Weights of a small image VQ-VAE.
Data: trained on simulated fluorescence microscopy of cells, 97500 training examples, 14.3 epochs.
Rows from block 3 of the encoder of a small image VQ-VAE, named by matrix and row number. Rows with one number belong to one neuron. Each number is 128 + 32 x the weight over its row's rms, rounded and kept within 0 to 255. All counts start at 0. Numbers have three digits each.
After each neuron's rows are labels from the 100 images, of 14976, where the neuron reaches its highest value: "top examples" is what is common among them; "peak on" is the class under the peak. Only what is clearly more common there than usual is listed. The data: simulated fluorescence microscopy of cells. In brackets: how many of the 100.
# fc1: MLP up (encoder.blocks.3.mlp.fc1.weight, 256x64), inputs 0-63
# fc2: MLP down (encoder.blocks.3.mlp.fc2.weight, 64x256, transposed), outputs 0-63

fc1.34:147051067112144148115068102132134161080180119154101179111101103165139111090116160156117136180141071094106132076117128118173115142155145155090156118171085113166160181109118083137092082139107122
fc2.34:116163201111134146144159182137103103167105174161129117140216138112178146152126144137108153072113114143163169158071137168107125119097172118076153087118197137113102107116128103124078106081106114
top examples: cyan stain (96)
peak on: cytoplasm (64)

fc1.37:141166089125139149155106155102124092117141134103159114088158116136096154164153122156159074115122143146112133145065150030171113133132146186122133121123115100202153098042120081145182135101168145
fc2.37:111170126132094141175189156145105105111133161166151047141144136147149124070131149135165140142178130144149151076165088198162084096104149139100150119128162138054141161094144086110122115155149069
top examples: cyan stain (87); membrane rim (46); fibres (36)
peak on: cytoplasm (90)

fc1.138:166127134110159114111089057088144167120148041112085142122059159132157131135122058113131095078134088187100182171153126167112131140171148151148146107129166116153093149129143157103158124134174101
fc2.138:092140120126120151157124130167120126110120115153142090143143118169109142158113157122151162105138186175205113165146127105199124102124133129058097104084107159106097099128117044150173095136149218
top examples: ring around the nucleus (98); crowded (61); cells: ten or more (61); yellow stain (56)
peak on: cytoplasm (67)

fc1.218:131144161116143074066142136137106101100117089156125114123084158174139170136149140114138140169125081116072163146095119179120165105139080102072112096108186107136047183160098147141158123182172140
fc2.218:162075100075101093135162103138119161148187133105139129155095192163089160131160140138182155096123104095096081148135086178091098159117091165157114109165129112148100126170153098070143119145053127
top examples: fragmented nuclei (98); yellow stain (79)
peak on: cytoplasm (87)

fc1.5:078176135109155139172124094137075129084102110097177141080166104119129151157124140164125118151055172131114144141220100115126155125080151102101134086103177181163136142152120121095078137121157178
fc2.5:158128148049146154154111132116152196111123151065160166124081163136095044125119100115094140094139126144133156169155141175115165153162145099144123149124137144103081119152115100075086210147125105
top examples: ring around the nucleus (96); green stain (69); crowded (52); cells: ten or more (52)
peak on: cytoplasm (100)

fc1.180:164189141153132136162160077082133163054093117171151116109142116122149170165148084111169129133130108121042093096153091146142103114161102193109103169098139149168151148118146096121160148107155072
fc2.180:196175150135152152137103090144091205133149117117146206131104128084119152119127110113150157100131125097145145075143118140125126178135128108116174098066138052129100159132186142122053097099103144
top examples: ring around the nucleus (76); yellow stain (72); few cells (54); cells: one or two (54)
peak on: cytoplasm (71); nucleus (29)

fc1.154:148136121185102130049121130097128073185098160201137169160152133108160088134133155166103081097129118157148102092086076122117094170160135110154109153155134064092101119145162153117157149096170103
fc2.154:066169195089186203160118100128151141113105146102102180109087132184144117105152099156102102062119112115152133156092146155126155136143126109104150140146106165152111113146101150141056180169116167
top examples: long thin cells (92); crowded (80); cells: ten or more (80); yellow stain (52)
peak on: cytoplasm (66)

fc1.133:077013154070127135098108142124127122084141116094135114116133135122127104137149132092179101114178159110082125129125098143083099109067106117166157133122114111119126148091101235137147133113168109
fc2.133:095197124150140138101127114051159135118148131117135059102183143127138135124094137151123103187047107166099129128126096084141129131135169193107122155116142123121097086089137187153172097137077088
top examples: ring around the nucleus (83); magenta stain (83)
peak on: cytoplasm (100)

fc1.201:078136114151140136116117142079094117118107146170181115162152189112146089107123176124106175125128166151158124056101195109051096092131165096151082131151168109128078125159136166092092162156111115
fc2.201:136119177152178083140151148138177111074183133141120079105075085145136174103096090139103128117169153111049166119104101144157127139128108126117100126172126165160115096087097182153110117102196175
top examples: vacuoles (46); yellow stain (42); fibres (34)
peak on: cytoplasm (81)

fc1.169:117048163138140195105123185120110155133138090109051131144108099090114107102161156154110138186093107140124123128140143106094093139116080155119111107122068151153109119137169158197169109109202128
fc2.169:133161135106147080166116102156185074078145125130187107124141161176109140151138141190119125112058198091081156172144170106148100152121169147133107115136191159118170146143107081109147157132133088
top examples: ring around the nucleus (100); yellow stain (100)
peak on: cytoplasm (100)

fc1.68:183113128047180130208110152147072100112088123117157124144156109102185123196164102128146090141069147144162125101133147124139164104118130150085109120135180128111166067122086133103157085132137115
fc2.68:152201176189149140125111120130062117183091156169159126158120107094119115137174089155103149107095169169153187182141124094137074149173147114071090123132145113133143116100144130148074118166144094
top examples: yellow stain (61); few cells (53); cells: one or two (53); membrane rim (51)
peak on: cytoplasm (100)

fc1.217:114111096105164194175170146072142180135101097174186129124140122072147167109168047143157119155108114134070124093154084095112157107098129179113151080122142114146186128116128127142136119142160082
fc2.217:181155191159144136071165125099126156145150089115112141073119125138113130110087108109089153104156106091099167179171132143129023131165126160146120089133178105103090176123167127128093100137099085
top examples: yellow stain (87); ring around the nucleus (72); few cells (56); cells: one or two (56)
peak on: cytoplasm (98)

fc1.98:098126108065129144203166126106071122178062096141129138116141087157117154115138114126171058156096112157160127183119151118171154116072131148104137076158142181178125121171087120150115129164127103
fc2.98:152192154058153160160075105158120116159068159178144162174145124134143154111117120127142140128126106132171192097155170041136134102133151065106089133106096142143130098131161137174087149095120107
top examples: long thin cells (74); crowded (51); cells: ten or more (51)
peak on: cytoplasm (74); nucleus (26)

fc1.7:097146182137158127161144099137162131079142132103148111116081150180110131101145204069158218134129136091109154105128135075086173103143113110107165180096165100151130089084113087124130128150177132
fc2.7:109135150141117120105174080126171118143150128103048113142150105121092171131153122098141119114103117153159092115098100159162218072123147142152213089169091163105150104174110077107125176152124128
top examples: green stain (100); out of focus (54)
peak on: cytoplasm (97)

fc1.122:110169142143178140155054166111127118110125174110163136124176144122119106199161169135089106091133182137193157125144098113181092098115104133104084111094151103114112084178081099117126101073092150
fc2.122:084144157187169142138146109111159133130109137145096166090115116132085118117112101158108106086129161092138160134168195132185079116155159100095146138111141155159139198092191075107131164190109071
top examples: vacuoles (77); crowded (58); cells: ten or more (58); cyan stain (55)
peak on: cytoplasm (73); nucleus (27)

fc1.182:149086072079108152169175113145100152071124131089142103105136149131151164174153120134180074118100139145093105131135051119132091145143127184134119170167117141099183108071126102129165095120184080
fc2.182:153166150090149122146119122126145098164132155151130142110083111086170145037081122157220128127175149100103114075137125143136112097171111148120123106114140089077087187133167156115138071129126071
top examples: ring around the nucleus (95); yellow stain (79)
peak on: cytoplasm (94)

fc1.120:139169077090142100104122149078140095094212139105170197129145111118161114125086116143124203130078134190129097120151100101151127156088157098127104147143152100119126064075138147090159165130105108
fc2.120:116167117176113102113106127138158139080113158167128170161112144095150097102175132223091093091148117170085153153110151123110089081098144169157166134108156127120165188135109166149075112168175099
top examples: cyan stain (100); ring around the nucleus (98)
peak on: cytoplasm (99)

fc1.18:159145071174135107097093025135117124124123169133125128179155145109105085080122128125130173104139185141112129112165131108165080117126103074094075113140093209145100176130135150109156124145103162
fc2.18:098181084133133156073128116148098136160095147095155097064190084136150126119131120102129168137117056076188130139077124148129080118151182145101141093124132115193145078174176153125137154142112120
top examples: crowded (81); cells: ten or more (81); long thin cells (35)
peak on: cytoplasm (67)

fc1.145:137125124124109178127159144181131108099086138122109115139147140069097101194090147122169209120117092093107139126128134114141140215122116153068106145111104104127129114190069155161159078073152137
fc2.145:156116125167146100162086055111158126098115112159115116151121117162106172153126127144125076176122140180146140122141142090133066093181162145147151071113142135163147124100198114098136205188105083
top examples: crowded (66); cells: ten or more (66); yellow stain (64); vacuoles (37)
peak on: cytoplasm (67)

fc1.45:120163119128102058083136061142151086134185146159177170086127139185082146144122124135143121097174105173130103121100145115135095133117163111120169089134197154087158074137067131099097101145091125
fc2.45:085114134172141179146122153130114127112132082144068133179096147088176105090116140167142118165089158086086171135157125103089145136106100166154075078095109113148114205140198103130125160100178118
top examples: long thin cells (93); magenta stain (85)
peak on: cytoplasm (71); nucleus (29)

fc1.146:121108131166104162147148136101076113075089150161106118087114165125095102140158111185108083075157104156123183147150188085151127078119143180145102118077171148114092188091162127123128152132172175
fc2.146:116154118129108061130171138151147111069179052056134101169135133142139140117168128100101122148143139133064139100113114101123133151117096127056170088111103114091121118117148142181096097130040111
top examples: yellow stain (95); vacuoles (50)
peak on: cytoplasm (83)

fc1.51:111125140120146100113163109115091106168135125197156231131150166152171146094145140120111085082110080099197128127058115123098167149124144147123114198130160112115094100181108138096124131121137085
fc2.51:073172159089104173114131101112112131092151113112133165149097098133091132137176117095133143081119205114147083083093093155149144158174115117170132160140112156132102132186177177074099150163194109
top examples: long thin cells (100); crowded (53); cells: ten or more (53); yellow stain (52)
peak on: cytoplasm (73); nucleus (27)

fc1.172:098141105158113137160183111143097177096126119159149092175148107095178170082094112095167142091100131120130154130127108146121171194116128098164093162096078177201113168121064100131090163111148136
fc2.172:156085193134162148114124175119180111163166116151107140123127090145153072109120113138111124138157129173102118117108148150150106055136135170093121078077168117137120187088199069084092140110084122
top examples: yellow stain (99); crowded (57); cells: ten or more (57)
peak on: cytoplasm (91)

fc1.116:158134093124165090087150116134074138146115102125166116141164150111101126105100114182059191094146120122050126125117140135138133127202184181159113078084105114124093123120133135099141182150081177
fc2.116:107166166086096130192087129154100138128112134108125149131129124141138142190166077158198078147082100145151121119108115073094089158116046114135167144146125122111144156177179198131148099151128100
top examples: crowded (67); cells: ten or more (67); fibres (41)
peak on: cytoplasm (91)

fc1.141:110147119129100139184154131127115117108147069128134155151131174104130177112108140161153137124142066146088100153161100138113169127112091125162059130166169051064088127093181131055152073135120136
fc2.141:130164131134137110115068106075112151173081129154132147106135095136141126115123088169074107100157107179079105114149194153173164120137075125085044175163116115109186195122141121119120095118139137
top examples: long thin cells (38); membrane rim (30)
peak on: cytoplasm (60)

fc1.118:108157135096165081170148118128120101102090104123106073109078148195143165130125194133108081153181111093108134162091083124145148134121121114154134073119183148094087174126145138134196154096087175
fc2.118:145139067132141140155148126069116137122126151171160067207126199136135128140124156083139111148186130120113139095133089123085115117138129088134139144171158092140112119210086043111111130128159089
top examples: fragmented nuclei (93)
peak on: cytoplasm (67); nucleus (33)

fc1.62:097129096149164084159095155160112136153130087066089182104134124157160107178175068156112100117076121146108135086164127057154179111066160160103159120114157165124098100133123135126107125126189156
fc2.62:137126151197152127186141117201110130154110139166113155114098146099102164149156119173109164160109135119154154155073133110069100098150169141059099081174125125106174113126095086139105153146055104
top examples: yellow stain (100); ring around the nucleus (97)
peak on: cytoplasm (100)

fc1.186:127181173126145180119139138092158098074135101088124168119069159063146159147110139167134125099177112122157126143076113164112161089132068117075100128098166089100110176144106142155176100110078163
fc2.186:124153102185132141135106097177093118117126173208099099123121107153119145143117124146104090148112055112087169116131113084133081128090128079130058191141074121162107185126119106116164132146126066
top examples: fragmented nuclei (79); crowded (55); cells: ten or more (55)
peak on: cytoplasm (68); nucleus (32)

fc1.131:092123174157151091134166164131091062107115158157125132102110154146194113102130095105135132126139160054159135090147189168112131083179150132113054095121125163183153128122121137087102151162068133
fc2.131:123165120084138158161134130087134108110098118129136083155083090102113100096177113125154110107169099201076146096172127169140200127135139121178154127064142137133195065142108165163110135150143175
top examples: yellow stain (52); cells: three to five (51); fibres (43); look: vacuoles (31)
peak on: cytoplasm (93)

fc1.216:112075156137131151071126107098118119119132138132107165084120145142145102122137156152062164181065106126154163098192107102135170121096154142067134104149139133090121064150080127183155070159088166
fc2.216:161136127114132094148135135137172109100103120102157156146161113151151126102131126157113145020185143157113126169061168157088114116084163082151169153107167163181163156129101150067131164113156089
top examples: green stain (100); crowded (61); cells: ten or more (61); ring around the nucleus (36)
peak on: cytoplasm (100)